Rows from block 6, named by matrix and row number. Each number is 200 + 20 x the weight over its row's rms, rounded and kept within 0 to 999. All counts start at 0. After the name is the row's rms in percent of the matrix's.
# convs1: 3x3 conv (model.mid.0.convs.1.weight, 128x128x3x3), inputs 100-109, a 3x3 kernel for each
convs1.5,405,200,200,200,200,200,200,199,199,200,212,200,200,194,195,200,200,200,201,201,200,200,200,200,200,200,200,200,200,200,200,200,201,201,184,172,178,202,200,200,197,199,200,200,200,200,201,200,200,200,200,200,199,200,200,201,200,200,200,200,200,200,200,200,200,200,200,200,200,200,199,199,200,204,200,200,200,200,201,200,200,201,407,200,199,303,71,200,201,201,200
convs1.26,566,200,200,200,200,200,200,199,200,200,210,200,200,199,199,200,200,200,201,202,200,200,200,200,200,200,200,200,194,200,200,200,201,201,185,174,175,202,200,200,199,199,200,200,201,202,206,200,200,200,200,200,200,200,200,206,200,200,200,200,200,200,200,200,201,200,200,200,200,200,200,200,200,206,200,200,201,200,203,200,200,201,463,200,200,273,142,200,200,201,200
convs1.29,569,200,200,200,200,200,200,200,200,200,210,200,200,200,200,200,200,200,201,200,200,200,200,200,200,200,200,200,198,200,200,200,200,201,192,181,184,201,200,200,200,200,200,200,200,201,203,200,200,200,200,200,200,200,200,203,200,200,200,200,200,200,200,200,200,200,200,200,200,200,199,199,200,206,200,200,200,200,200,200,200,201,513,200,200,257,98,200,200,200,178
convs1.34,054,200,200,200,200,200,200,200,200,200,200,200,200,200,200,200,200,200,200,200,200,200,200,200,200,200,200,200,200,200,200,200,200,200,200,200,200,200,200,200,200,200,200,200,200,200,200,200,200,200,200,200,200,200,200,200,200,200,200,200,200,200,200,200,200,200,200,200,200,200,200,200,200,200,200,200,200,200,200,200,200,200,200,200,200,200,200,200,200,200,200
convs1.36,456,200,200,200,200,200,200,200,200,200,204,200,200,183,183,192,188,193,198,200,200,200,196,197,200,197,199,200,198,200,200,188,195,200,186,186,192,200,200,200,187,188,198,195,199,200,200,200,200,198,199,200,193,197,199,200,200,200,196,198,200,198,199,200,200,200,200,200,200,200,199,199,200,202,200,200,197,197,200,193,197,199,249,201,251,216,200,200,209,169,196
convs1.47,006,200,200,200,200,200,200,200,200,200,200,200,200,200,200,200,200,200,200,200,200,200,200,200,200,200,200,200,200,200,200,200,200,200,200,200,200,200,200,200,200,200,200,200,200,200,200,200,200,200,200,200,200,200,200,200,200,200,200,200,200,200,200,200,200,200,200,200,200,200,200,200,200,200,200,200,200,200,200,200,200,200,200,200,200,200,199,192,200,200,198
convs1.57,059,200,200,200,200,200,200,200,200,200,200,200,200,200,200,200,200,200,200,200,200,200,200,200,200,200,200,200,200,200,200,200,200,200,200,200,200,200,200,200,200,200,200,200,200,200,200,200,200,200,200,200,200,200,200,200,200,200,200,200,200,200,200,200,200,200,200,200,200,200,200,200,200,200,200,200,200,200,200,200,200,200,200,200,200,200,200,200,200,200,200
convs1.64,006,200,200,200,200,200,200,200,200,200,200,200,200,200,200,200,200,200,200,200,200,200,200,200,200,200,200,200,200,200,200,200,200,200,200,200,200,200,200,200,200,200,200,200,200,200,200,200,200,200,200,200,200,200,200,200,200,200,200,200,200,200,200,200,200,200,200,200,200,200,200,200,200,200,200,200,200,200,200,200,200,200,200,200,200,200,200,200,200,200,200
convs1.65,067,200,200,200,200,200,200,200,200,200,200,200,200,200,200,200,200,200,200,200,200,200,200,200,200,200,200,200,200,200,200,200,200,200,200,200,200,200,200,200,200,200,200,200,200,200,200,200,200,200,200,200,200,200,200,200,200,200,200,200,200,200,200,200,200,200,200,200,200,200,200,200,200,200,200,200,200,200,200,200,200,200,200,200,200,200,200,200,200,200,200
convs1.70,022,200,200,200,200,200,200,200,200,200,200,200,200,200,200,200,200,200,200,200,200,200,200,200,200,200,200,200,200,200,200,200,200,200,200,200,200,200,200,200,200,200,200,200,200,200,200,200,200,200,200,200,200,200,200,200,200,200,200,200,200,200,200,200,200,200,200,200,200,200,200,200,200,200,200,200,200,200,200,200,200,200,200,200,200,200,200,200,200,200,200
convs1.71,007,200,200,200,200,200,200,200,200,200,200,200,200,200,200,200,200,200,200,200,200,200,200,200,200,200,200,200,200,200,200,200,200,200,200,200,200,200,200,200,200,200,200,200,200,200,200,200,200,200,200,200,200,200,200,200,200,200,200,200,200,200,200,200,200,200,200,200,200,200,200,200,200,200,200,200,200,200,200,200,200,200,200,200,200,200,200,200,200,200,200
convs1.74,020,200,200,200,200,200,200,200,200,200,200,200,200,200,200,200,200,200,200,200,200,200,200,200,200,200,200,200,200,200,200,200,200,200,200,200,200,200,200,200,200,200,200,200,200,200,200,200,200,200,200,200,200,200,200,200,200,200,200,200,200,200,200,200,200,200,200,200,200,200,200,200,200,200,200,200,200,200,200,200,200,200,200,200,200,200,200,200,202,203,200
convs1.77,014,200,200,200,200,200,200,200,200,200,200,200,200,200,200,200,200,200,200,200,200,200,200,200,200,200,200,200,200,200,200,200,200,200,200,200,200,200,200,200,200,200,200,200,200,200,200,200,200,200,200,200,200,200,200,200,200,200,200,200,200,200,200,200,200,200,200,200,200,200,200,200,200,200,200,200,200,200,200,200,200,200,200,200,200,200,200,200,200,200,200
convs1.79,029,200,200,200,200,200,200,200,200,200,200,200,200,200,200,200,200,200,200,200,200,200,200,200,200,200,200,200,200,200,200,200,200,200,200,200,200,200,200,200,200,200,200,200,200,200,200,200,200,200,200,200,200,200,200,200,200,200,200,200,200,200,200,200,200,200,200,200,200,200,200,200,200,200,200,200,200,200,200,200,200,200,200,200,200,200,200,200,200,200,200
convs1.80,063,200,200,200,200,200,200,200,200,200,200,200,200,200,200,200,200,200,200,200,200,200,200,200,200,200,200,200,200,200,200,200,200,200,200,200,200,200,200,200,200,200,200,200,200,200,200,200,200,200,200,200,200,200,200,200,200,200,200,200,200,200,200,200,200,200,200,200,200,200,200,200,200,200,200,200,200,200,200,200,200,200,200,200,200,200,200,200,200,200,200
convs1.82,008,200,200,200,200,200,200,200,200,200,200,200,200,200,200,200,200,200,200,200,200,200,200,200,200,200,200,200,200,200,200,200,200,200,200,200,200,200,200,200,200,200,200,200,200,200,200,200,200,200,200,200,200,200,200,200,200,200,200,200,200,200,200,200,200,200,200,200,200,200,200,200,200,200,200,200,200,200,200,200,200,200,200,200,200,200,200,200,200,200,200
convs1.83,006,200,200,200,200,200,200,200,200,200,200,200,200,200,200,200,200,200,200,200,200,200,200,200,200,200,200,200,200,200,200,200,200,200,200,200,200,200,200,200,200,200,200,200,200,200,200,200,200,200,200,200,200,200,200,200,200,200,200,200,200,200,200,200,200,200,200,200,200,200,200,200,200,200,200,200,200,200,200,200,200,200,200,200,200,200,200,200,200,200,200
convs1.87,158,200,200,200,200,200,200,200,200,200,200,200,200,200,200,200,200,200,200,200,200,200,200,200,200,200,200,200,200,200,200,200,200,200,200,200,200,200,200,200,200,200,200,200,200,200,200,200,200,200,200,200,200,200,200,200,200,200,200,200,200,200,200,200,200,200,200,200,200,200,200,200,200,200,200,200,200,200,200,200,200,200,200,200,200,200,200,200,200,200,200
convs1.89,115,200,200,200,200,200,200,200,200,200,200,200,200,200,200,200,200,200,200,200,200,200,200,200,200,200,200,200,200,200,200,200,200,200,200,200,200,200,200,200,200,200,200,200,200,200,200,200,200,200,200,200,200,200,200,200,200,200,200,200,200,200,200,200,200,200,200,200,200,200,200,200,200,200,200,200,200,200,200,200,200,200,200,200,200,200,200,200,200,200,200
convs1.92,011,200,200,200,200,200,200,200,200,200,200,200,200,200,200,200,200,200,200,200,200,200,200,200,200,200,200,200,200,200,200,200,200,200,200,200,200,200,200,200,200,200,200,200,200,200,200,200,200,200,200,200,200,200,200,200,200,200,200,200,200,200,200,200,200,200,200,200,200,200,200,200,200,200,200,200,200,200,200,200,200,200,200,200,200,200,200,200,200,200,200
convs1.94,111,200,200,200,200,200,200,200,200,200,200,200,200,200,200,200,200,200,200,200,200,200,200,200,200,200,200,200,200,200,200,200,200,200,200,200,200,200,200,200,200,200,200,200,200,200,200,200,200,200,200,200,200,200,200,200,200,200,200,200,200,200,200,200,200,200,200,200,200,200,200,200,200,200,200,200,200,200,200,200,200,200,200,200,200,200,200,200,200,200,200
convs1.103,091,200,200,200,200,200,200,200,200,200,200,200,200,199,199,200,199,199,200,200,200,200,200,200,200,200,200,200,200,200,200,200,200,200,200,200,200,200,200,200,200,200,200,200,200,200,200,200,200,200,200,200,200,200,200,200,200,200,200,200,200,200,200,200,200,200,200,200,200,200,200,200,200,200,200,200,200,200,200,200,200,200,200,200,200,200,200,200,215,200,200
convs1.106,231,200,200,200,200,200,200,200,200,200,200,200,200,200,200,200,200,200,200,200,200,200,200,200,200,200,200,200,200,200,200,200,200,200,200,200,200,200,200,200,200,200,200,200,200,200,200,200,200,200,200,200,200,200,200,200,200,200,200,200,200,200,200,200,200,200,200,200,200,200,200,200,200,200,200,200,200,200,200,200,200,200,200,200,200,200,198,200,200,200,200
convs1.107,020,200,200,200,200,200,200,200,200,200,200,200,200,200,200,200,200,200,200,200,200,200,200,200,200,200,200,200,200,200,200,200,200,200,200,200,200,200,200,200,200,200,200,200,200,200,200,200,200,200,200,200,200,200,200,200,200,200,200,200,200,200,200,200,200,200,200,200,200,200,200,200,200,200,200,200,200,200,200,200,200,200,200,200,200,200,200,200,200,200,200
convs1.111,012,200,200,200,200,200,200,200,200,200,200,200,200,200,200,200,200,200,200,200,200,200,200,200,200,200,200,200,200,200,200,200,200,200,200,200,200,200,200,200,200,200,200,200,200,200,200,200,200,200,200,200,200,200,200,200,200,200,200,200,200,200,200,200,200,200,200,200,200,200,200,200,200,200,200,200,200,200,200,200,200,200,200,200,200,200,200,200,200,200,202
convs1.113,107,200,200,200,200,200,200,200,200,200,200,200,200,200,200,200,200,200,200,200,200,200,200,200,200,200,200,200,200,200,200,200,200,200,200,200,200,200,200,200,200,200,200,200,200,200,200,200,200,200,200,200,200,200,200,200,200,200,200,200,200,200,200,200,200,200,200,200,200,200,200,200,200,200,200,200,200,200,200,200,200,200,200,200,200,200,200,200,195,200,200
convs1.114,284,200,200,200,200,200,200,200,200,200,200,200,200,199,200,200,192,195,200,200,200,200,200,200,200,200,200,200,200,200,200,186,200,200,200,199,199,200,200,200,199,200,200,200,200,200,200,200,200,200,200,200,200,200,200,200,200,200,200,200,200,200,200,200,200,200,200,200,200,200,200,200,200,201,200,200,200,200,200,200,200,200,200,200,200,200,200,200,200,200,200
convs1.116,011,200,200,200,200,200,200,200,200,200,200,200,200,200,200,200,200,200,200,200,200,200,200,200,200,200,200,200,200,200,200,200,200,200,200,200,200,200,200,200,200,200,200,200,200,200,200,200,200,200,200,200,200,200,200,200,200,200,200,200,200,200,200,200,200,200,200,200,200,200,200,200,200,200,200,200,200,200,200,200,200,200,200,200,200,200,200,200,200,200,200
convs1.117,006,200,200,200,200,200,200,200,200,200,200,200,200,200,200,200,200,200,200,200,200,200,200,200,200,200,200,200,200,200,200,200,200,200,200,200,200,200,200,200,200,200,200,200,200,200,200,200,200,200,200,200,200,200,200,200,200,200,200,200,200,200,200,200,200,200,200,200,200,200,200,200,200,200,200,200,200,200,200,200,200,200,200,200,200,200,200,200,200,200,200
convs1.119,203,200,200,200,200,200,200,200,200,200,200,200,200,200,200,200,202,201,200,200,200,200,200,200,200,200,200,200,200,200,200,200,200,200,199,200,200,200,200,200,200,200,200,200,200,200,200,200,200,200,200,200,200,200,200,200,200,200,200,200,200,200,200,200,200,200,200,200,200,200,200,200,200,200,200,200,200,200,200,200,200,200,200,200,200,200,200,200,48,143,200